From a checkpoint of a small model that answers yes/no questions on an image's attributes: fusion encoder layers 6.
Rows from block 2 of the fusion encoder of a small model that answers yes/no questions on an image's attributes, named by matrix and row number. Rows with one number belong to one neuron. Each number is 500 + 25 x the weight over its row's rms, rounded and kept within 0 to 999. All counts start at 0. Numbers have three digits each.
After each neuron's rows are labels from the 100 texts, of 14976, where the neuron reaches its highest value: "tokens" is the input token at the peak. Only what is clearly more common there than usual is listed. The data: streak pictures of flow and ridge fields.
# fc1: MLP up (fusion_encoder.blocks.2.mlp.fc1.weight, 768x192), inputs 0-95
# fc2: MLP down (fusion_encoder.blocks.2.mlp.fc2.weight, 192x768, transposed), outputs 0-95

fc1.449:547477485529427424494500486486478484494541523502487509534499508507499495538494489490472433490521448448482470471487497492483481489513510507501460508499496498514500497511464505517499493504467488462486546515554501499489489496495516508468476505519513516495501505518525466503509426494584506498
fc2.449:526499513528515543515486521489545490527470447493540503511502514500478501487504488481439555467489458599532499468557536491510537503495489525501502501453478500500486502500509491514514501474498497504482505492549500455504492487483523498503497495493515499471575500498534495488509473501467409487
tokens: "parallel"

fc1.597:479499493476495515505486493501475534468494503483451496500488507389500500495502488539485537436551474511477494508474489523497497487472483518477504504521504525496519484489491514503499501473504530489462512512521510493495486500493482519501511513448523479502511465537499502485496487482497501456
fc2.597:507530512518479458461472463515499529503489498517507487549506507498497517506510471463498441494495503510477472491467445509520512513495504512501510488489508500506488468500500525507498497468508462515531485476461490519469518519520495498440499512518472498504516467467504535500506507570493451567
tokens: "loop"; "source"

fc1.107:531451500451529471506506505438500493467497517496476490550500503500573528524506495479497534491517490496497542455515509545532466508433561480521501558516474516491522457508488497534500517479490514514499501457512529510502519493497505497498523478535500495453545510501435498494514558523484519480
fc2.107:501512516505536447501506491533466505497491483513563491516509536456528469534479476499453500493502455502524467494488474496437551499481470497486500488464516497537459497492511521503500501520487528505540523474466483492465507504489503466481521489499500508508566503494481490505494482512535470543
tokens: "loop"; "parallel"

fc1.619:500498464463484462505474512506492477514499557508486439485479499557511496501512494492460538508480505503500489501500501495517573497492495543503538484462455477487500498470502510500528500474508479471459507526488508505515525503497461464500499508484526474475515449470493518481508507495504516504
fc2.619:513502507500469589530510497455494502486498464501520464543502526500513468526500516472473502491499486511509466439497473513482405528469519498487486503513487500540531488504499502484503451507461542487517502504564538514500465500509493507507539501491507513478499502510517494504499522512494548478
tokens: "high contrast"

fc1.474:504471491492531500514507513510491506517513535531449456521415528481573499506504499500532499509478504506497493491503530517528521501486492492483513525486469488478499431487495496533508577511496523536496513494452454468499489497535491532508518501508502518500495469464549511488474518500484481482
fc2.474:484535507512464526504531509561528492522464491520503528503515499534452514474530505561520492503484543495479528508509516511445545498542491517495516490511503472524495481501520529494494539488500502535515500552485464494457449537523501501505565514489471508473473566519508556512516498500478525500
tokens: "high contrast"

fc1.86:570479502478469501504503488518512502495516501500498489464417543517539480434489483498494504499505462506482487511550489462511488480483534504504476508441519475489509503503482535475555481552451500544458495476475522491482506499479493497479534484532473515488472492500499558502518470519464508493
fc2.86:504466532515459495491530506465458515504503505515556501490476479494504499551437502532496522541448454490511497475512499461479539492483459497494493559514468480486503493502492530492504466462523490489512455545500515524491493497434513548512511454531494517490517511493523483502521485466468447514
tokens: "loop"

fc1.448:478519491492523516581501562484529516491515499506500541508503535501522500515502498516507494437528494520500447513518551499491453499465504550523479471485502523497491472498435516484482500498468515437496537555488498496441558467503501508511473502466470505511475492505484508500485499539444516501
fc2.448:424473541507457511506503503453451494504500499440525484524495489509482534504495559532553493520456509528480502483453438477511585526502472498498507523501521503501513528501509498545498506489493448510547500501504482456547469497501515509525468450498504480474475496459512507466473485502489476496
tokens: "high contrast"; "waves"

fc1.555:473494453492431525495477482551479514538460515500510482466508492532505496530484544499521535470500548532513416500487488516497512497540461532482497528529500485517500472490477499516553456483503537503495491487446507529435489493509476464509477504518511485500501499495487514524536497488457534477
fc2.555:521502499520563442493504529457504509506529463517487490508507522475524499493499519507483520505473469509503499526462500504497406461519499497451496497487509484464493528504524498527495439500512495480499521512502484432463536511518489501496498543494543526510521514509504500529515506465434435534
tokens: "pair of whorls"

fc1.453:515524505505500502496480500510524451513485520498498483517522516480487518523456465518490529528494485508448479502519543497506496513525539510474484504492505502504485506494526501497477524444490511519515494469485495503475507489501494525526483500507516502531492512499511504576526583556542507497
fc2.453:506560541500486502506499502456463471500493498491490500514525486525549473501534517500423493515504475446535521492523497511535532505475512479499511484500504483497504487500453471504501494502441521455486484502570476477529444500506534511538524507475518509506556529481488500456500482530492513530
tokens: "loop"

fc1.625:495461511467505492497504523526512543557500500549454497524450530486489475518588468496507561493522497481498470479498498534523501500443504487510521476440510503590504495502503501478529497450525487490524511493511502498515513492498508519492505455500530515453515523506475560489536485496525503491
fc2.625:533482525499511484482501505501464501502512523477511503505483526501523500504497510482509496521499483502503549440507479502514474503485468442483496566471450505444493525502503549525502497582467491526505500511495539496523525492511490499569526497448479494475541512504500485450492480498502496508
tokens: "saddle"; "source"

fc1.710:571489508525569501503500481504510488476486456454504469512569494495466498494502496516471478507521495518507485496499511492513546530497536497498489457478493507502481427514470528509490484471471526500502519496465500436507496475522497553503484442458587457499460505513504500497501523488502498483
fc2.710:492574516500448482511527481429502508525491497529474495494479534565524488440499508509477544486438539460513482507466473500505472466500502476543468515521480516463505540482539476508502486498495486479536486491506486525534528575499526475504494507495511497481493479458499510499500505505456484495
tokens: "turbulent"; "waves"; "spiral"

fc1.401:548482503492489501420461470483549479498520505501533497494507495486516501498497505490522525548473498481465492506497422506418469507493485493541514453467493525495558507540500545491498520502500465486513494494435504498479557496506469468485514503487482481477465498555536507500487534499498541482
fc2.401:502510507506484523582507489502503511477502530506494494483499551499484501492496538495481569502566521517573526508526463501535495535500497453494496560511499484495500554491501469492499510524494501489504500564504540530539460491506535512499515504480507484505519517478511475513494517496481501512
tokens: "loop"

fc1.515:531476524581513519503495515521466480512492503507466509504566510465499490476530519498525493521504516472476481540505543504489461511494509497481471502519479477535508465522514514499499526492511468477516519508538500495493522496517465599502569473430506500501504536483500497468538520516444504478
fc2.515:508520506506505493518502487443471503517482478500489504453527487466529507504519479506501494458462505500497521488520501512502509510512490496482537483530543499504456459488496451513483594513494500522502502528527543512528489524538511513500479486538485496492524506487493496465492506470500443519
tokens: "saddle"

fc1.709:487510499495456488504534494569477475492507487508422513530510526484515472445504500506470513494522516486506518493529518550583538532508495465482535527475518472536483510504512517497525496498498488515490516486516509509491491498506493496513503495528525515452517503515534497474504576478485513466
fc2.709:498490500508504523502504506496487509463529508511484486458486491503540498470497506512532503510478435489463497485524479488483429494527521483483500497499502496500495508454514491523518495499528518507510504530564495466475606492468499515458503506454482506464497407516521568518532470501473473495
tokens: "saddle"

fc1.118:487498460504497544494495509496498488541527485513502485476523503503486500496496514496519491502477461487481442477467524496509533523458500496501519496519489574500525529500464485495489496489512512501521530505455492474483502496469504475494501450484507502514480477479502500517488556537447502487
fc2.118:505507442510446474530517498500487480440501502464512506575535502509488503502485482505477534496528503507507497500500500511479487475488530500511516468438500504492528495498543512557500460508530533475516519492516514488497505495500491465487537500500495499536500502520497485522496476560539442499
tokens: "high contrast"

fc1.318:496499519485535448500533473509499493468468505500559538507511498496499467495504502471506506496521513507486468489469467489557535501499479476530525500495509532514486503491469506478487559501534477484493481478485502561500484516469492490518482512489502515513545475482455470466531517521493502476
fc2.318:536500484501477502501478482524524509500518463487536476500530578539512520473502523530494519545508468456493522510490486492477504516487498500471521414519445534510502502506495487487518556500500486500504500502452514499519482497513497530476499484495473517499519543517513520543537484506462481587
tokens: "loop"

fc1.444:498500499484513495521466500494504512500505472484498511498477500492488472522489522465431515509552466517476503509481523506473511526432509491548509458460461502501497482510470484515521529471533490500499508470531505481494443502503472483461505540497507478501462523525521489516496533510478495462
fc2.444:525445500502508505527487499474480489477538506557546505500480491496535467524508503501511509507474498521508490472474465498521517549509492508492502515524511497509472512486479488519498472518494488471521490511462494491429515473515462496498472529457500515546523526501457536550502482509622473534
tokens: "parallel"

fc1.32:495538496541503500509505489533519526518494533502519501508531519494485512469505491521498503476499490538511489519508514498431484500522496469547488494512558480538476503503498518476471484491495456496519501483508453536474443507512503550503541489515508453502485483514517532512515475495486522468
fc2.32:488474502497470510490523469510461495533514515530495516474508495472494504440500516501496509517531503463512520486471464547520478544531526470499517511458482527489509516516469481528539507518466512498512500425484539491483480501527497501497522498526519502495497658511518511505499522505542462519
tokens: "pair of whorls"

fc1.214:468489497481465500514451452492497467512466539471554506438475481515499485507524518496490493454521445519462473512437529539535527502526552511497498423494487494510469496520508505503507499525492508514503493498544481511497486506477491529508503507546523486498501482486552474500485517463503482492
fc2.214:467454480506516504544503504489498510495532480582503498503446488464515501511479477541502529508500462425497548487471458480484486496467506494517492591472512539496489534500518524459494460492506498500496500506450504492491523489521508514498530454461458523514499506494491505504486484477502506516
tokens: "parallel"; "loop"

fc1.97:482467488486501486513468564482476498533501482481490510496508501498506551492462534517468512482488503525471461529482500511536484483508519520500501534519502517487522498471499502578501494491509506521553500531490534498480536476547454512500460502504539531502535535503496509524500486500523484442
fc2.97:500487505504533486481495456498485498489497484539496500503460491561538488538509493485435480425515549535472498488481500498500491504432504492550503476461533500497501502480482509467512527486501487464503539488485449468539452542480528479426498505489497552497468436505513496518501491502495485541
tokens: "loop"

fc1.293:525489487464532510518529461553485476495505574522541504482445547498521501510499496500494492516528501498506485504482520493468532497525462497498432499464578477524468505502489504474470502464500461497499496491452523490455510489488485503490491512529509512473490481491536487478467543492483499463
fc2.293:502536500538523511511512484522493518481548464478491469510521490493515499490492496502535528453475433482493506499489503513479491456500527533483519510427494505448494504502520535505518439493495523504497527517491489539485549491521504505519497474524486492474553503500520474493537496502536413525
tokens: "pair of whorls"

fc1.519:519542492512464501451492487473517447525552519490500527515502545501483497516500481499472498496598500472496500500542501489491492502499500489504533534500500489504493511482487491521502525500556497502526504509507480508558551468499456466498492522568505452505473483539505518480514516501479499476
fc2.519:485478525500490527508512476511508482470539497499507495483479562517573495502552483545559511508539491534509528462524520511498488544559503497498495482524515473504498504500505461514514510515497557439499501480524554491536504508475512499505514506450506504488514485493503515467491510512503526466
tokens: "saddle"

fc1.669:473508523510510558524540500564498516485567528468492445500466488528456533491510457481481493502523522484537472508491552474538533498512528505535506555503541494500503485508453486463502470487522474489489528482487493485494540511520555484507509500498500515490499493492503490506481530510519499491
fc2.669:500489481492469467500504520513512475515456505515524520486528495491500497472509524503479504494491500536459494497484468507498494477497488488463528480498507537491515506501549469481496554500477486484507482466508564471516441497498493501523479512550531504513499499546497523482515495501501378492
tokens: "saddle"

fc1.501:499506464476497499482501496506489491533496550499491469503499515505526486508530533506495474434463530530499501546496498459460509490511439536517502504525491486506502485501495474505473501475509529534521526522523498442540501528513479467502477496438488457497498505507529495537532473523517504525
fc2.501:498468502523501510566468503459503519523477475497539487567515498513485499506504472470507542499504477493495475483528539499472507488499523518492478491475515512495498482529512507509543469499504557511490506493486468485525502516485515502495496498542501531490486536475494503498519512472488479471
tokens: "high contrast"

fc1.4:488557473485456545483512505462498494520499556501523440501474515494475508502489497508476507498556525464509510505465510546484495503500504471491464498504516498499509500496567491456490445500501518526511530469497508499504486505487483499516464487502508518505517501496580549511527479495501473509
fc2.4:508488498496524397453510511552473489500519482544429490494524490498511512507500489435519521515482471512507496501476482493497512497541509494515510511474500485537496510449500504520466506529457528454453513519467461451508459469526505462541467510520563512455543536503435492511496514499489473551
tokens: "pair of whorls"

fc1.59:490536450497551466511533520495510524498489488498482487498489498493501499506498488496445471513466496517477504539516506499478498468496508504478475531521484473490475530507487508503490511473500466495486430482504511511536482501500495560499517494495549507501499523494542499500517517520519503440
fc2.59:493519498508432539527487503521508497428481498450502501505503448523507538551480512442509467496494441500465506470519517488489511545500494526526460429495500509487546507462503453466493521541536520510507497501496497517497509522520483495513488526456509519514508534483503467490500464486505515439
tokens: "high contrast"

fc1.296:501535535463494500479480462485492483507515507509543500504464523494494528517480498488438434507477508531492550500512521492449514454517530501544493497509521497528495528501498504484481485516469564492492538489534523512524493499508551443501481502516467492508543507506499453500488509479481497471
fc2.296:472508497500511466506493503473503479536521502529482500534503485508497534469468482533476490492514483449477492496510518503532432514499510497512512491526494484503539513474517478526494498489519496502559492481481499502505472463517481468503526490528497527531489540497511551551490525467526507518
tokens: "saddle"